From a checkpoint of a small contrastive image-text model.
Training: soap at rate 0.0033, batches of 128.
Data: trained on rendered roads seen from a driver's seat, with toy cars, trees and houses, 12.2 epochs.
Rows from block 6 of the image encoder of a small contrastive image-text model, named by matrix and row number. Rows with one number belong to one neuron. Each number is 200 + 20 x the weight over its row's rms, rounded and kept within 0 to 999. All counts start at 0.
After each neuron's rows are labels from the 100 images, of 14976, where the neuron reaches its highest value: "top examples" is what is common among them. Only what is clearly more common there than usual is listed. The data: rendered roads seen from a driver's seat, with toy cars, trees and houses. In brackets: how many of the 100.
# fc1: MLP up (encoder.blocks.6.mlp.fc1.weight, 384x96), inputs 0-95
# fc2: MLP down (encoder.blocks.6.mlp.fc2.weight, 96x384, transposed), outputs 0-95

fc1.313,176,213,188,214,211,204,195,207,215,212,172,193,176,212,223,167,170,254,182,207,203,178,220,202,178,199,187,177,185,204,196,195,200,170,202,207,172,178,211,193,221,229,209,204,224,186,178,166,204,198,203,198,187,166,245,226,217,204,193,211,178,174,195,199,221,179,193,151,212,204,224,184,176,183,193,215,209,195,194,203,154,200,202,233,138,201,204,209,231,183,190,198,223,202,211,211
fc2.313,238,161,184,151,175,207,226,199,165,204,188,196,192,208,213,184,208,192,195,203,228,203,199,208,230,232,199,175,204,156,185,195,200,194,196,196,207,204,185,198,190,166,187,168,232,217,166,166,185,201,202,228,221,194,185,190,190,195,173,187,178,166,163,205,186,209,220,218,199,216,193,152,173,176,204,189,196,166,200,180,209,181,214,195,213,162,177,204,212,178,205,198,192,188,211,231
top examples: vehicles: two (69)

fc1.258,191,204,153,197,198,156,193,188,206,161,190,214,198,166,232,157,217,198,188,156,202,196,140,220,206,198,172,201,192,213,187,213,202,185,201,161,197,217,217,164,202,181,188,201,205,172,205,184,208,172,195,253,197,214,194,195,167,214,190,221,207,197,209,213,217,190,192,198,169,208,178,190,170,208,202,209,178,236,173,213,196,184,205,205,177,201,174,189,183,209,185,215,181,192,187,205
fc2.258,204,223,209,204,199,244,223,194,186,207,184,210,213,175,192,187,143,210,219,209,169,224,208,199,179,194,227,214,216,192,220,211,235,184,214,203,216,153,201,183,160,235,202,211,184,185,206,155,208,170,210,218,229,213,192,189,216,201,191,205,190,176,202,186,211,190,173,185,185,218,217,210,157,206,157,191,201,224,216,200,193,177,171,178,193,177,184,187,218,216,223,216,168,184,196,191
top examples: car (100); vehicles: two (75)

fc1.197,164,190,200,199,238,215,218,213,196,201,192,185,190,208,224,224,207,206,187,222,206,210,225,186,199,196,199,177,245,201,184,212,200,208,207,182,226,200,230,177,181,191,206,194,174,176,236,178,200,227,203,216,176,213,237,218,182,187,218,228,156,202,184,209,169,207,195,221,184,211,181,199,218,170,238,200,238,176,164,195,198,231,181,217,218,232,221,204,229,183,224,186,198,198,172,228
fc2.197,184,198,202,185,192,235,223,215,179,208,202,182,202,228,206,199,229,184,144,206,223,220,226,190,210,201,182,252,196,214,183,216,206,207,228,215,212,191,200,197,208,185,173,225,192,215,225,233,210,204,190,198,220,220,213,197,179,183,165,203,156,155,222,171,199,211,242,197,212,198,192,193,216,236,172,186,210,210,214,177,217,187,200,182,242,227,187,217,203,223,201,189,204,227,192,203
top examples: bends left (73)

fc1.113,218,208,214,185,190,147,208,192,195,217,230,183,197,199,184,226,194,181,183,165,177,201,213,207,206,201,209,195,243,174,217,183,204,223,214,224,246,220,201,190,157,176,165,230,209,195,177,183,174,218,209,167,203,195,187,203,218,204,208,202,172,188,201,201,221,210,204,185,186,231,202,181,229,209,212,171,194,195,209,185,248,210,199,195,195,227,208,166,170,200,180,230,158,193,187,195
fc2.113,215,186,198,186,203,214,241,162,213,189,209,229,226,196,187,177,182,175,231,195,191,200,201,202,190,183,204,203,198,211,167,180,223,209,148,201,221,223,215,187,168,184,228,202,177,186,191,192,178,216,190,195,202,175,195,163,250,188,242,161,174,171,183,186,212,188,179,229,219,205,187,179,243,209,208,219,185,198,211,220,201,224,192,199,202,199,206,195,188,175,232,196,199,168,199,201
top examples: vehicles: two (84)

fc1.231,182,195,209,202,210,231,235,207,200,168,242,207,189,180,137,182,212,173,187,209,224,190,209,191,186,203,210,194,202,194,187,203,225,195,188,217,175,195,191,183,198,175,159,155,170,174,172,184,198,217,213,184,219,198,195,180,221,194,211,197,206,190,216,209,189,176,198,189,158,208,155,198,147,212,216,210,208,174,211,198,185,199,193,173,197,199,192,188,208,180,214,230,199,238,220,215
fc2.231,213,200,216,230,153,188,185,225,191,191,205,204,212,203,204,188,188,219,156,186,236,210,207,181,186,193,198,205,192,205,160,208,172,204,206,175,224,186,165,253,195,186,176,230,209,158,207,203,176,188,216,215,193,192,250,239,201,179,208,207,176,185,209,172,190,203,209,244,173,205,196,210,210,195,211,195,211,211,204,169,242,204,171,183,190,179,197,201,214,192,172,212,190,216,196,210
top examples: tree (99)

fc1.176,216,217,205,204,199,182,199,146,213,183,209,226,234,200,228,170,215,161,182,187,179,175,234,209,189,186,212,171,234,208,184,157,232,211,166,210,220,199,238,171,191,187,194,196,224,217,178,217,189,178,194,213,199,209,201,198,203,188,183,181,220,201,192,209,199,195,198,179,186,202,189,217,241,210,220,214,183,216,172,178,157,207,204,179,186,239,177,200,197,222,220,209,169,200,186,200
fc2.176,168,187,193,179,202,200,197,154,188,207,208,198,184,184,221,202,221,148,225,224,180,163,235,211,207,216,190,220,195,207,171,204,207,189,200,205,209,230,216,189,231,198,202,185,223,220,192,193,190,199,175,169,186,213,200,186,213,183,211,180,214,190,202,220,197,188,178,243,184,251,210,215,241,201,195,230,206,215,207,231,180,180,197,214,187,169,219,176,228,209,198,195,190,227,210,155
top examples: car (82); bends left (74)

fc1.206,172,213,220,199,222,245,181,188,190,201,227,203,181,188,199,202,196,214,189,169,171,216,194,201,190,149,212,210,189,195,197,217,210,173,200,197,241,222,228,182,208,233,250,182,228,174,207,203,193,230,221,178,219,219,204,198,203,177,198,196,203,182,165,181,199,189,211,219,189,173,190,186,166,202,173,204,224,211,220,178,210,197,177,199,216,193,219,191,198,205,196,185,143,168,233,196
fc2.206,196,187,182,205,204,168,206,185,203,195,193,163,228,219,202,186,210,214,164,212,198,232,222,192,208,168,194,218,162,216,223,184,212,219,206,205,163,200,240,175,171,134,236,207,216,188,212,207,177,182,179,187,197,219,210,189,169,218,209,215,191,234,207,195,215,214,206,231,202,195,191,195,163,203,216,182,189,237,205,178,214,174,175,220,213,174,178,209,216,193,192,197,195,179,225,194
top examples: barrel (60)

fc1.170,206,198,223,169,190,200,156,195,184,148,234,249,215,216,204,178,213,215,172,194,191,185,211,191,194,209,206,176,200,197,193,187,192,188,169,201,199,184,213,188,197,198,204,200,202,192,221,187,193,260,236,200,193,198,180,163,185,203,184,182,213,173,193,235,194,197,177,198,187,127,201,220,181,195,195,196,188,230,192,207,196,205,188,216,187,190,206,239,192,219,177,206,222,222,211,209
fc2.170,157,201,234,207,199,220,200,212,208,190,186,218,189,230,182,203,246,208,216,190,231,196,218,197,173,183,191,183,207,197,185,203,184,174,160,184,229,193,182,204,213,198,215,188,207,202,198,216,208,142,189,179,194,143,184,203,190,225,224,223,174,204,177,217,216,178,191,195,182,203,224,189,199,200,206,206,201,215,148,233,183,236,218,188,174,213,189,185,218,196,220,214,191,228,201,224
top examples: car (87)

fc1.27,157,190,221,185,213,189,182,254,212,200,162,227,207,182,220,225,190,203,201,208,190,205,200,248,222,175,189,213,201,197,204,226,201,193,217,188,227,200,200,199,220,170,180,183,173,187,207,204,163,189,223,198,199,232,193,178,219,214,192,209,207,201,200,208,191,172,206,197,167,181,199,217,187,203,196,159,214,206,207,202,123,183,224,185,193,221,208,214,212,188,235,221,205,177,191,184
fc2.27,223,217,200,198,183,205,175,202,201,228,261,176,241,166,215,184,224,219,211,167,221,225,204,187,188,214,143,161,204,200,204,201,213,193,198,223,207,217,206,206,209,202,189,199,199,193,189,157,203,200,181,212,217,200,192,184,164,202,166,208,195,201,191,209,230,181,219,190,183,168,213,186,199,238,198,181,199,194,197,210,247,198,231,196,231,160,199,179,197,191,181,208,184,211,209,198
top examples: bends left (93)

fc1.248,186,202,189,187,203,156,179,158,161,215,176,161,221,208,213,194,173,197,199,224,168,224,178,187,165,217,224,221,179,167,175,196,182,159,195,202,203,204,193,214,200,202,174,211,192,178,221,185,210,190,210,194,210,220,196,184,209,245,219,206,195,185,200,202,213,223,175,187,203,228,200,230,207,193,185,198,176,187,208,189,207,218,218,201,174,209,218,174,187,218,154,198,148,216,211,212
fc2.248,210,195,227,229,166,205,195,175,181,207,220,210,207,168,179,204,178,171,211,198,206,210,219,235,171,182,181,191,179,177,216,211,181,178,190,201,158,168,177,210,220,229,216,177,213,204,186,231,211,196,203,222,198,184,205,200,176,151,184,187,243,239,205,181,181,199,190,223,203,206,215,215,210,191,158,216,225,193,203,197,191,195,188,185,247,189,212,212,185,183,213,189,176,222,219,173
top examples: lamp (93)

fc1.186,254,194,232,195,214,218,183,212,182,202,168,207,202,206,204,210,183,201,203,234,232,178,185,216,210,219,179,211,207,213,182,221,242,192,184,179,169,222,185,183,211,204,158,220,195,184,222,219,181,199,195,202,213,195,223,188,211,183,205,209,212,213,201,182,195,168,211,174,195,204,230,183,169,190,191,178,179,180,177,165,203,212,170,201,238,184,143,186,178,182,216,195,195,187,222,226
fc2.186,241,194,219,212,210,212,208,199,217,206,195,197,188,151,183,194,188,200,218,197,202,214,199,256,225,178,202,222,209,195,208,238,190,193,187,191,198,203,182,230,187,196,220,172,188,211,179,204,208,186,171,179,189,187,185,198,196,210,179,196,189,176,195,192,177,241,241,210,221,189,216,187,228,170,209,149,199,239,209,191,202,168,172,220,230,229,214,199,203,179,162,223,212,192,210,226
top examples: house (88)

fc1.190,202,212,191,210,175,185,169,181,125,198,195,181,207,215,185,188,167,201,186,225,200,191,182,211,186,225,199,181,188,187,202,162,227,188,175,196,168,202,215,194,178,220,211,202,173,173,244,170,212,210,205,253,179,195,191,190,202,182,200,163,171,184,192,220,202,212,191,206,207,224,213,191,191,202,200,170,196,215,193,247,194,206,231,185,204,184,232,184,181,197,182,219,200,216,212,193
fc2.190,201,212,227,199,199,185,217,194,155,190,214,227,192,184,217,188,200,200,215,202,216,215,219,199,162,225,162,175,222,202,191,199,191,208,184,180,181,192,213,195,194,170,215,237,151,189,237,195,185,174,162,235,197,190,180,201,190,199,193,157,217,201,190,215,188,234,181,176,165,182,177,230,189,203,199,192,223,172,209,208,168,212,201,174,230,215,178,183,203,214,209,178,236,197,215,198
top examples: bends right (63)

fc1.225,177,212,211,182,171,180,209,198,220,189,178,183,154,223,214,183,218,212,206,222,218,195,209,246,199,189,202,198,213,196,187,211,185,188,191,187,181,173,177,197,242,182,186,213,219,193,164,214,156,200,194,214,191,202,183,211,218,241,186,204,171,239,197,201,190,165,206,215,200,180,219,185,202,188,221,187,202,240,244,163,219,215,202,182,184,216,190,179,168,219,204,190,180,235,211,190
fc2.225,195,186,194,164,176,227,186,194,202,170,171,189,206,168,199,242,247,189,211,201,195,203,226,199,219,210,200,208,197,180,174,176,187,194,209,180,187,224,222,177,199,199,206,156,208,195,176,194,189,199,180,188,165,214,198,161,211,214,226,184,214,205,177,180,244,173,197,209,216,196,165,242,205,188,182,204,192,182,187,237,213,175,207,220,198,224,166,205,207,200,215,165,192,167,209,197
top examples: vehicles: two (83)

fc1.368,196,189,168,221,166,194,180,215,197,183,188,219,186,222,190,194,208,200,234,199,182,184,207,190,196,225,218,207,236,227,197,212,201,199,183,213,197,187,164,205,179,201,166,230,234,221,203,189,193,191,192,161,197,200,240,169,217,223,211,168,211,219,185,220,204,185,161,197,192,201,142,225,184,219,226,209,206,178,208,171,180,224,173,190,213,193,214,197,169,197,165,211,200,221,182,173
fc2.368,192,176,200,225,220,203,221,185,195,217,216,238,239,208,210,253,208,192,204,213,168,210,211,195,229,221,205,181,212,196,216,206,215,183,204,195,176,228,241,195,208,163,155,194,203,207,220,194,176,191,197,200,176,203,173,177,227,186,221,184,183,219,213,182,203,170,199,204,233,184,218,165,197,180,203,202,208,216,205,232,210,180,190,218,180,206,208,195,187,171,177,166,187,189,255,193
top examples: double yellow line (96)

fc1.297,191,213,196,219,219,238,195,184,168,179,201,220,189,169,181,245,241,208,197,216,184,183,207,217,185,231,212,209,170,211,211,206,202,198,190,213,216,174,238,170,158,165,176,207,190,186,230,188,222,168,226,198,218,221,240,208,204,205,195,209,185,209,206,207,170,202,196,191,205,213,185,192,204,184,236,151,196,184,222,193,159,192,184,169,188,220,209,213,182,195,195,193,214,209,207,180
fc2.297,202,224,189,195,213,219,220,183,163,163,190,215,218,182,178,233,181,202,216,199,202,196,214,182,203,229,189,208,195,220,198,222,232,169,225,250,183,194,171,171,206,216,184,186,233,181,199,205,217,164,184,178,194,198,214,174,196,194,175,191,206,204,168,229,218,184,241,194,222,194,205,183,245,231,198,225,194,224,212,171,217,164,224,209,194,204,207,205,208,213,187,203,164,188,203,189
top examples: bends left (73)

fc1.37,179,198,223,198,218,196,199,204,210,208,169,228,185,192,192,194,236,163,178,185,260,204,189,207,212,201,206,213,188,189,199,220,227,210,182,210,189,225,207,215,197,183,187,163,181,212,205,207,230,181,196,202,228,231,206,222,183,187,189,223,196,200,198,158,229,204,208,181,203,203,145,207,201,178,201,183,194,216,168,190,221,217,193,191,172,198,182,200,162,166,221,223,150,223,190,217
fc2.37,197,200,173,198,203,186,197,199,204,221,199,202,195,200,174,199,216,189,192,245,228,210,216,267,228,206,215,200,225,197,186,193,217,201,200,200,173,169,243,203,228,196,202,187,220,204,180,198,206,165,174,206,211,216,222,180,168,208,225,185,176,193,171,192,182,183,187,193,175,198,195,227,221,196,171,189,184,218,210,226,200,225,229,180,253,177,196,214,230,210,171,220,220,188,222,218
top examples: tree (91)

fc1.56,213,212,188,176,218,182,203,195,184,212,214,235,190,224,208,190,223,180,198,183,184,221,195,187,205,194,185,203,201,252,199,182,228,225,216,213,170,215,218,156,194,182,191,236,225,212,199,162,211,187,206,220,212,204,220,206,164,194,219,230,209,203,209,217,245,226,233,189,180,196,158,194,183,140,196,194,185,238,192,202,189,209,213,201,183,208,203,235,209,187,205,189,185,191,178,213
fc2.56,205,219,170,209,220,206,199,190,208,179,213,221,175,209,200,193,198,209,205,194,186,187,207,184,201,185,190,248,231,176,173,200,199,177,189,207,238,194,239,172,214,190,213,164,188,187,196,158,223,185,210,195,203,205,236,195,203,191,216,199,150,196,147,187,220,197,186,202,194,206,183,210,181,196,192,226,160,218,221,169,205,205,203,194,187,187,158,222,194,170,187,193,190,193,250,174
top examples: double yellow line (50)

fc1.157,187,167,192,171,194,200,219,193,209,202,191,228,250,193,205,213,213,196,186,167,254,209,224,186,204,201,206,244,221,227,190,207,149,211,183,194,198,163,198,182,196,157,209,196,206,218,198,188,192,197,217,204,171,185,185,216,187,224,186,198,184,194,205,166,198,224,197,177,205,221,220,211,170,214,185,188,211,190,206,220,215,233,216,241,205,177,184,175,171,201,206,227,204,217,168,211
fc2.157,189,193,236,191,172,185,187,224,193,223,191,175,185,216,168,240,192,218,177,204,221,185,210,219,165,215,174,212,171,215,192,184,207,224,186,200,215,230,180,176,200,203,226,208,215,163,182,175,217,202,198,221,199,193,187,197,184,191,192,217,205,195,173,184,195,210,158,190,160,221,187,218,179,199,191,200,162,189,194,170,204,225,219,222,205,166,211,179,188,243,205,199,171,217,154,203
top examples: barrel (72)

fc1.55,168,199,206,208,198,187,195,214,192,190,195,209,194,200,213,187,177,211,190,185,242,217,197,171,169,214,156,194,210,201,222,231,247,214,212,188,209,165,226,204,210,205,149,178,215,184,256,210,204,195,192,220,196,199,204,180,238,213,172,180,189,220,183,212,234,188,242,183,213,174,222,217,195,183,187,214,211,171,186,196,213,171,174,232,204,219,176,184,217,214,196,206,200,195,197,214
fc2.55,170,193,185,200,210,175,154,197,244,160,210,199,196,178,215,199,188,200,177,204,202,247,199,193,205,178,224,213,184,202,197,209,183,178,218,201,191,194,225,199,196,216,221,185,187,202,196,202,179,228,224,205,228,218,224,235,198,166,197,198,179,180,175,183,156,204,217,214,193,209,156,204,208,146,194,182,170,210,160,199,197,244,213,214,178,203,182,211,210,214,209,184,215,206,215,203
top examples: house (98)

fc1.67,168,194,192,188,200,173,194,208,194,200,179,206,199,192,198,223,167,206,195,164,212,207,231,199,222,204,211,190,227,192,191,186,182,189,215,233,191,165,211,235,218,172,242,209,246,201,205,177,212,209,229,184,196,240,197,256,214,221,182,203,198,205,194,201,203,205,198,180,191,223,231,197,211,218,165,208,205,208,210,236,200,206,247,210,261,182,204,199,183,183,205,197,204,195,208,184
fc2.67,202,225,202,224,203,197,223,188,220,197,177,196,183,197,211,199,197,211,213,199,206,165,222,204,168,205,191,201,150,253,201,206,201,172,172,202,200,219,183,169,198,185,204,237,187,203,210,249,199,210,228,231,211,227,193,217,226,177,226,178,252,191,186,200,217,189,171,174,174,227,198,200,163,196,233,240,182,213,211,179,179,212,221,181,189,190,201,218,195,193,199,209,191,195,199,193
top examples: barrel (82)

fc1.285,157,207,189,219,191,216,189,184,189,190,238,193,182,202,191,191,211,207,204,188,168,192,178,198,208,193,167,224,192,166,206,183,242,206,216,229,219,237,235,219,193,185,177,183,180,199,195,211,216,226,216,193,213,200,196,162,218,157,181,173,224,190,168,226,207,211,228,222,185,246,204,175,181,152,186,197,188,200,205,178,205,193,201,221,201,195,211,231,219,210,207,193,175,187,221,185
fc2.285,206,235,188,210,184,205,214,182,220,197,201,190,215,181,214,198,240,193,193,189,219,194,227,207,218,202,196,205,180,224,190,195,208,201,167,188,146,208,180,197,208,154,196,226,206,221,223,196,229,172,204,202,170,195,223,235,168,198,181,184,236,223,247,211,205,206,186,214,163,215,179,204,212,237,211,168,187,226,207,203,220,237,201,200,207,180,177,180,184,197,230,204,214,213,224,219
top examples: lamp (64)

fc1.88,209,214,202,214,195,188,190,184,194,198,184,213,184,148,165,199,183,241,206,205,197,211,170,155,206,210,193,235,214,208,200,204,198,184,218,214,220,191,182,154,212,212,182,204,216,209,212,205,231,214,206,203,180,225,197,174,189,187,246,191,193,229,205,194,202,162,152,184,183,199,174,183,203,219,227,220,189,207,177,172,237,193,166,216,215,221,221,168,195,171,218,195,200,192,201,207
fc2.88,258,222,204,214,185,216,227,204,175,227,186,237,228,174,235,217,198,240,219,184,213,182,177,229,216,232,191,180,222,231,211,152,219,220,210,197,204,173,225,197,195,201,202,201,188,216,181,188,180,172,204,211,194,181,194,201,200,215,199,204,236,166,255,216,235,214,186,212,205,223,208,207,212,207,221,192,214,185,204,178,195,218,191,215,195,192,215,206,213,224,182,201,184,212,198,203
top examples: tree (63); double yellow line (59)

fc1.75,191,207,186,228,189,183,212,174,194,201,226,220,196,206,206,198,202,180,242,197,215,223,166,198,197,251,225,185,200,198,220,210,228,246,199,197,192,194,173,235,193,183,170,162,218,184,174,194,207,211,192,199,217,199,200,164,258,167,191,211,207,249,183,185,201,197,195,204,199,202,204,187,197,161,205,164,214,195,157,200,194,170,213,221,209,178,206,196,220,201,207,208,199,212,179,193
fc2.75,194,188,192,199,232,249,164,208,231,178,240,193,208,203,175,220,216,196,180,215,186,216,184,174,231,187,197,213,201,184,196,214,181,235,208,219,208,197,225,215,207,175,237,180,225,167,226,198,200,178,183,176,229,182,186,206,214,219,230,219,194,226,176,205,194,207,207,181,179,191,178,176,197,191,212,176,205,182,165,190,175,179,163,228,221,206,209,206,215,184,222,180,215,188,232,220
top examples: house (100)

fc1.115,164,202,170,180,180,230,185,204,174,175,192,213,198,197,192,185,204,195,199,171,161,181,209,211,228,169,236,223,220,179,186,187,198,206,172,185,204,199,180,200,203,189,219,176,225,185,178,177,236,206,196,189,146,205,192,211,203,225,191,210,190,187,177,203,195,194,200,275,213,185,183,183,193,179,200,184,215,204,197,178,186,197,200,200,183,196,179,224,187,185,155,233,209,210,208,171
fc2.115,186,201,200,209,205,188,215,230,198,217,222,189,206,235,201,182,179,222,164,228,194,207,179,186,195,221,208,212,190,191,201,225,174,207,201,189,200,185,177,227,185,185,228,177,187,164,202,224,206,166,182,193,197,185,189,208,231,198,193,197,208,209,196,225,211,245,216,250,237,223,190,228,210,211,183,181,226,187,216,166,229,180,175,199,229,179,202,171,178,227,169,223,162,187,195,205
top examples: barrel (60)

fc1.265,189,213,203,208,212,191,187,195,203,218,205,206,220,178,206,203,197,197,214,177,163,173,186,208,221,194,184,191,201,202,203,201,224,212,224,224,167,205,208,200,206,241,203,224,120,227,190,180,190,183,195,184,168,159,203,185,204,187,199,201,183,191,205,182,197,193,223,169,205,184,182,225,198,255,163,204,171,217,175,234,185,196,203,187,225,183,214,221,190,223,201,216,191,183,161,187
fc2.265,199,194,198,181,218,181,206,173,193,179,206,213,235,195,151,201,238,233,195,212,209,199,183,203,197,219,199,211,229,227,200,215,201,230,170,170,167,181,249,208,207,187,218,199,207,169,219,179,218,187,202,197,180,197,175,165,178,220,188,206,207,213,236,166,168,179,213,195,188,194,197,208,209,184,231,192,222,175,225,185,164,221,183,207,211,195,191,194,205,211,214,169,242,183,181,189
top examples: car (93)

fc1.41,192,219,172,229,194,224,193,239,211,205,207,194,193,218,209,213,188,205,163,204,223,191,171,169,206,195,198,194,215,243,199,202,227,212,221,224,207,181,180,225,180,217,153,176,202,196,178,203,208,185,215,201,231,201,227,169,221,208,170,189,207,172,210,219,214,159,231,231,212,191,180,191,188,216,201,197,203,198,172,165,201,213,171,203,167,239,205,204,148,214,211,202,207,186,207,196
fc2.41,220,206,220,185,193,217,230,204,201,195,209,185,195,207,208,179,203,216,253,200,189,193,198,177,225,207,211,199,167,173,155,177,201,181,212,222,158,208,194,200,205,221,201,222,194,175,176,262,194,193,204,243,188,178,201,199,182,196,204,191,200,202,208,185,179,192,195,201,195,194,213,216,198,190,218,176,208,229,213,213,240,228,177,201,212,205,141,205,169,222,221,193,201,163,209,229
top examples: lamp (91)

fc1.217,181,209,188,199,206,196,192,162,251,197,201,198,183,183,225,182,174,191,198,187,206,199,221,179,229,183,214,168,165,211,214,204,213,190,216,158,214,212,229,205,191,222,202,200,216,182,200,195,213,180,184,223,194,183,183,183,226,201,148,193,191,173,190,194,185,175,205,194,183,179,167,167,160,227,227,189,187,197,151,215,194,221,186,193,197,233,163,192,179,213,212,187,191,196,197,171
fc2.217,221,193,182,240,178,215,196,184,187,218,212,204,212,198,192,170,190,196,212,172,182,228,204,216,160,198,167,219,220,200,208,177,159,214,152,218,185,197,186,160,187,199,192,221,182,203,221,216,175,202,185,219,189,185,175,222,160,246,200,192,190,233,240,190,193,192,190,223,218,189,189,204,224,193,208,199,197,210,166,213,168,225,215,204,237,185,209,217,191,189,201,205,193,169,197,224
top examples: lamp (83)

fc1.298,233,189,197,201,211,168,190,200,177,196,211,241,210,191,216,199,227,196,205,211,198,186,216,195,194,190,164,193,181,212,197,214,244,192,179,215,223,187,190,185,204,195,217,212,216,200,233,163,221,228,223,200,185,182,200,207,196,198,228,192,195,185,181,219,195,211,239,199,185,161,196,200,196,173,221,245,177,214,187,219,191,196,150,151,194,207,192,194,220,210,179,212,261,184,183,189
fc2.298,180,189,216,185,195,199,200,192,188,201,227,215,217,213,179,226,232,187,201,176,205,196,196,175,174,161,174,216,192,204,210,176,202,186,203,203,211,207,163,189,220,196,205,199,215,202,192,213,227,207,212,199,213,224,204,223,212,140,193,199,175,197,194,191,181,206,216,238,168,209,192,174,208,234,188,182,178,232,168,232,188,225,218,212,169,187,155,176,237,215,233,195,168,223,201,184
top examples: car (97)

fc1.203,182,223,208,178,189,192,198,175,183,190,178,226,222,235,226,222,170,203,190,192,219,195,192,185,152,204,217,207,174,208,188,156,200,212,158,223,178,182,181,168,189,211,222,213,177,185,221,206,216,188,214,189,261,227,191,208,182,208,222,198,202,223,193,203,202,205,198,200,190,175,207,220,186,212,185,180,188,191,202,201,186,216,196,235,216,193,176,207,226,202,191,207,168,261,203,180
fc2.203,173,194,154,182,192,183,179,177,227,232,204,150,170,210,218,216,221,212,226,207,229,199,184,207,227,179,231,209,196,163,182,192,189,218,199,214,200,183,200,184,182,196,209,235,213,200,204,202,237,201,222,216,188,210,203,181,221,201,195,218,190,187,207,223,210,219,165,210,229,196,193,186,216,191,171,214,195,212,219,233,203,171,213,179,213,181,212,162,205,198,247,199,189,227,162,211
top examples: vehicles: two (71)

fc1.316,200,186,180,199,173,203,262,206,202,163,174,196,199,217,174,190,219,210,213,164,196,182,184,178,213,179,148,191,190,173,174,195,192,179,190,208,171,233,171,213,186,230,209,198,205,173,208,203,198,188,237,208,162,213,208,201,223,188,192,194,188,173,173,209,176,185,214,179,176,201,181,180,190,219,198,233,210,170,184,198,191,194,209,212,175,179,194,186,193,198,195,200,195,210,256,184
fc2.316,217,209,190,184,210,185,190,195,196,202,236,195,219,193,213,162,241,201,172,205,200,187,204,219,191,195,190,189,191,168,166,188,199,174,230,185,189,235,193,212,174,177,192,193,209,181,162,226,203,210,188,208,149,198,215,196,174,220,198,195,245,190,212,226,223,191,202,176,196,194,177,186,219,188,167,218,222,214,191,161,213,192,202,179,221,161,217,208,219,173,189,218,226,223,207,240
top examples: car (89)

fc1.154,191,186,200,165,236,219,193,181,201,175,190,188,192,204,214,177,205,165,205,211,202,178,179,218,177,211,185,262,206,206,207,190,236,237,198,176,203,195,175,193,173,216,189,215,184,188,240,231,212,193,210,210,185,188,204,208,219,181,179,200,188,226,226,205,249,169,202,167,180,196,225,200,191,200,190,183,192,197,219,218,200,176,238,177,188,212,167,175,200,198,215,182,208,160,195,185
fc2.154,200,193,215,219,192,199,192,205,211,209,204,195,174,189,186,224,205,237,198,191,184,211,195,224,192,166,220,199,215,204,226,196,156,187,231,179,147,185,191,212,168,187,179,194,219,170,200,184,171,179,197,187,198,187,228,222,234,224,216,219,217,231,204,211,170,244,210,192,195,211,234,230,233,195,218,194,196,205,209,192,212,209,194,254,199,186,179,195,230,217,175,226,227,183,198,194
top examples: bends right (67)

fc1.267,212,218,190,193,220,199,200,195,192,210,171,196,212,193,178,227,205,203,192,193,214,167,192,223,198,238,197,211,121,201,233,204,221,211,185,189,205,177,222,178,188,171,200,201,200,211,187,180,193,216,227,219,205,176,197,194,216,203,194,230,231,217,168,217,191,181,233,202,196,202,233,192,190,203,188,188,181,165,163,181,173,223,190,169,211,230,212,170,220,172,163,192,202,172,205,205
fc2.267,206,197,178,186,188,180,216,189,187,182,194,189,206,192,194,200,194,201,212,206,202,185,222,200,189,245,194,206,199,249,225,233,230,174,200,214,231,217,176,156,199,204,214,223,215,163,203,201,213,195,195,171,203,185,212,182,233,186,183,198,191,176,198,206,153,198,204,205,153,211,201,205,221,207,177,178,199,227,188,199,190,177,179,199,171,217,243,191,181,156,193,233,226,227,170,200
top examples: barrel (64)